{"image_size": 32, "widths": [96, 160, 288], "downsampling": "max", "learning_rate": 0.0032, "max_grad_norm": 1.0, "max_steps": 4900, "final_lr_fraction": 0.01}
Rows from block 9 of a small self-supervised image encoder, named by matrix and row number. Each number is 200 + 30 x the weight over its row's rms, rounded and kept within 0 to 999. All counts start at 0.
After each channel's rows are labels from the 100 images, of 14976, where the channel reaches its highest value: "strongest on" is what is common among them; "patch colour" is the nearest of a few named colours to the mean colour under the peak. Only what is clearly more common there than usual is listed. The data: numbers of one to four digits printed on busy colour backdrops.
# conv: 3x3 conv (model.blocks.9.conv.weight, 160x160x3x3, each kernel summed), inputs 0-159

conv.42,236,207,216,254,197,192,203,291,221,200,165,185,230,173,241,208,195,198,186,202,206,126,188,193,189,200,136,226,203,179,187,191,191,229,179,179,147,189,208,197,198,243,194,206,225,230,234,219,170,228,181,231,189,200,266,236,220,222,197,234,156,209,221,219,152,176,234,221,220,261,227,235,172,207,253,203,127,180,197,208,187,228,253,236,205,194,237,173,202,176,226,219,194,196,165,216,222,198,181,160,234,219,189,206,257,190,161,159,235,190,214,253,254,212,244,166,203,188,206,207,200,208,169,219,225,235,214,200,215,240,202,230,178,226,181,134,188,180,226,248,262,244,195,235,181,214,217,180,230,123,167,197,181,161,244,190,169,225,241,199
strongest on: on a plate; white ink; pink ink
patch colour: black

conv.5,172,247,198,210,166,177,230,176,256,200,180,237,144,172,176,145,238,225,212,246,267,189,181,187,131,231,207,145,178,223,172,166,217,149,168,158,250,202,167,227,189,170,168,166,206,147,206,154,175,208,186,234,146,164,247,234,155,147,205,191,204,232,245,178,196,215,207,202,222,203,251,197,155,203,165,201,210,216,224,183,253,192,218,200,184,201,177,185,196,213,182,245,218,175,231,190,175,191,178,160,191,147,172,219,214,260,190,231,200,167,240,252,199,197,196,202,210,263,185,167,204,185,185,187,136,157,171,219,219,205,171,193,188,172,210,225,159,209,203,217,166,185,191,214,267,216,205,249,199,180,187,204,244,189,183,175,220,250,180,213
strongest on: length: four; the digit 8; white ink; pink ink
patch colour: black

conv.109,219,217,221,247,214,160,170,296,197,214,167,160,215,173,208,163,178,192,196,188,192,151,213,238,207,190,158,209,226,155,186,215,221,242,192,165,156,210,219,224,230,242,156,190,220,221,231,224,195,213,190,212,202,188,277,248,191,220,213,211,156,182,261,176,124,160,183,208,204,234,230,225,209,182,259,237,144,183,212,179,200,201,241,209,209,138,239,178,193,172,217,222,182,199,185,183,211,191,173,178,222,213,195,215,229,188,120,158,261,117,219,225,235,209,220,168,228,218,205,216,230,202,205,202,208,234,199,240,212,220,207,211,175,252,168,166,157,169,203,243,225,225,209,211,208,222,200,217,218,148,193,167,197,231,246,221,161,226,185,207
strongest on: on a plate; length: one; white ink
patch colour: black

conv.108,195,208,202,186,156,189,224,157,205,236,133,238,197,190,185,188,168,221,210,227,249,158,177,166,168,226,155,187,153,204,171,165,225,167,168,197,235,251,212,229,177,175,193,186,246,179,200,210,165,207,215,253,131,174,180,214,185,179,264,185,174,207,220,153,196,204,221,218,216,224,280,223,170,260,171,198,151,205,223,194,157,183,189,211,184,204,210,159,191,169,198,217,213,160,233,184,183,218,187,156,184,185,136,216,233,241,184,246,190,191,236,239,201,256,202,241,172,218,197,187,164,180,136,240,180,212,173,203,173,211,191,204,158,195,167,180,182,219,226,193,168,188,239,216,163,280,230,172,216,205,178,219,162,168,168,169,188,256,246,200
strongest on: length: four; white ink; pink ink
patch colour: brown; black

conv.140,206,176,228,208,208,146,144,177,176,209,162,190,192,191,136,162,184,218,194,208,190,190,218,234,199,204,216,180,200,193,190,224,252,210,162,194,198,238,239,258,213,204,133,189,216,204,198,219,208,224,194,236,208,142,202,221,182,178,248,175,152,157,246,146,149,208,177,202,234,217,243,145,224,211,198,241,146,202,216,185,147,132,199,167,205,152,236,167,188,177,221,207,188,150,200,155,174,166,184,155,191,178,169,236,251,220,181,214,220,105,234,237,242,219,198,211,193,178,204,221,215,220,173,226,189,201,150,230,187,217,212,182,167,247,167,198,182,191,215,194,165,161,249,181,195,235,216,208,198,244,228,211,191,235,194,214,204,223,140,248
strongest on: on a plate; white ink
patch colour: black

conv.16,196,199,153,219,200,172,231,234,245,202,200,219,183,206,173,204,221,215,167,173,175,149,209,214,195,204,171,186,141,203,173,122,185,169,219,159,177,187,179,190,142,175,206,258,237,173,248,171,185,135,179,241,237,191,235,213,184,184,219,265,167,193,224,165,197,173,176,239,247,209,233,276,195,186,221,174,166,200,172,151,215,185,246,242,154,181,176,184,237,142,162,197,191,203,184,154,155,235,158,174,176,239,176,194,243,152,170,226,185,195,195,264,255,228,189,197,213,209,230,201,160,238,173,181,203,212,187,191,173,250,186,278,166,203,221,180,195,177,180,198,234,185,243,240,189,226,185,189,194,184,203,190,196,205,227,195,180,212,177,202
strongest on: on a plate
patch colour: black

conv.28,239,157,219,216,179,171,176,228,199,182,173,132,192,134,218,210,194,157,198,208,219,128,193,198,210,166,167,182,237,152,189,244,177,236,190,181,181,182,189,192,207,260,195,190,234,276,156,200,175,243,152,233,198,175,210,223,181,229,194,213,155,188,199,218,155,160,202,210,188,243,199,157,157,178,205,196,138,132,187,193,157,204,223,235,233,197,241,179,143,212,247,221,181,184,139,209,230,206,172,150,203,222,188,206,226,228,176,173,246,199,218,232,203,194,230,161,160,147,180,199,252,169,174,181,163,236,189,197,208,236,190,203,191,187,153,149,190,153,245,222,258,223,198,204,189,181,222,174,205,160,175,204,180,182,220,210,164,207,220,212
strongest on: on a plate; length: one; white ink
patch colour: black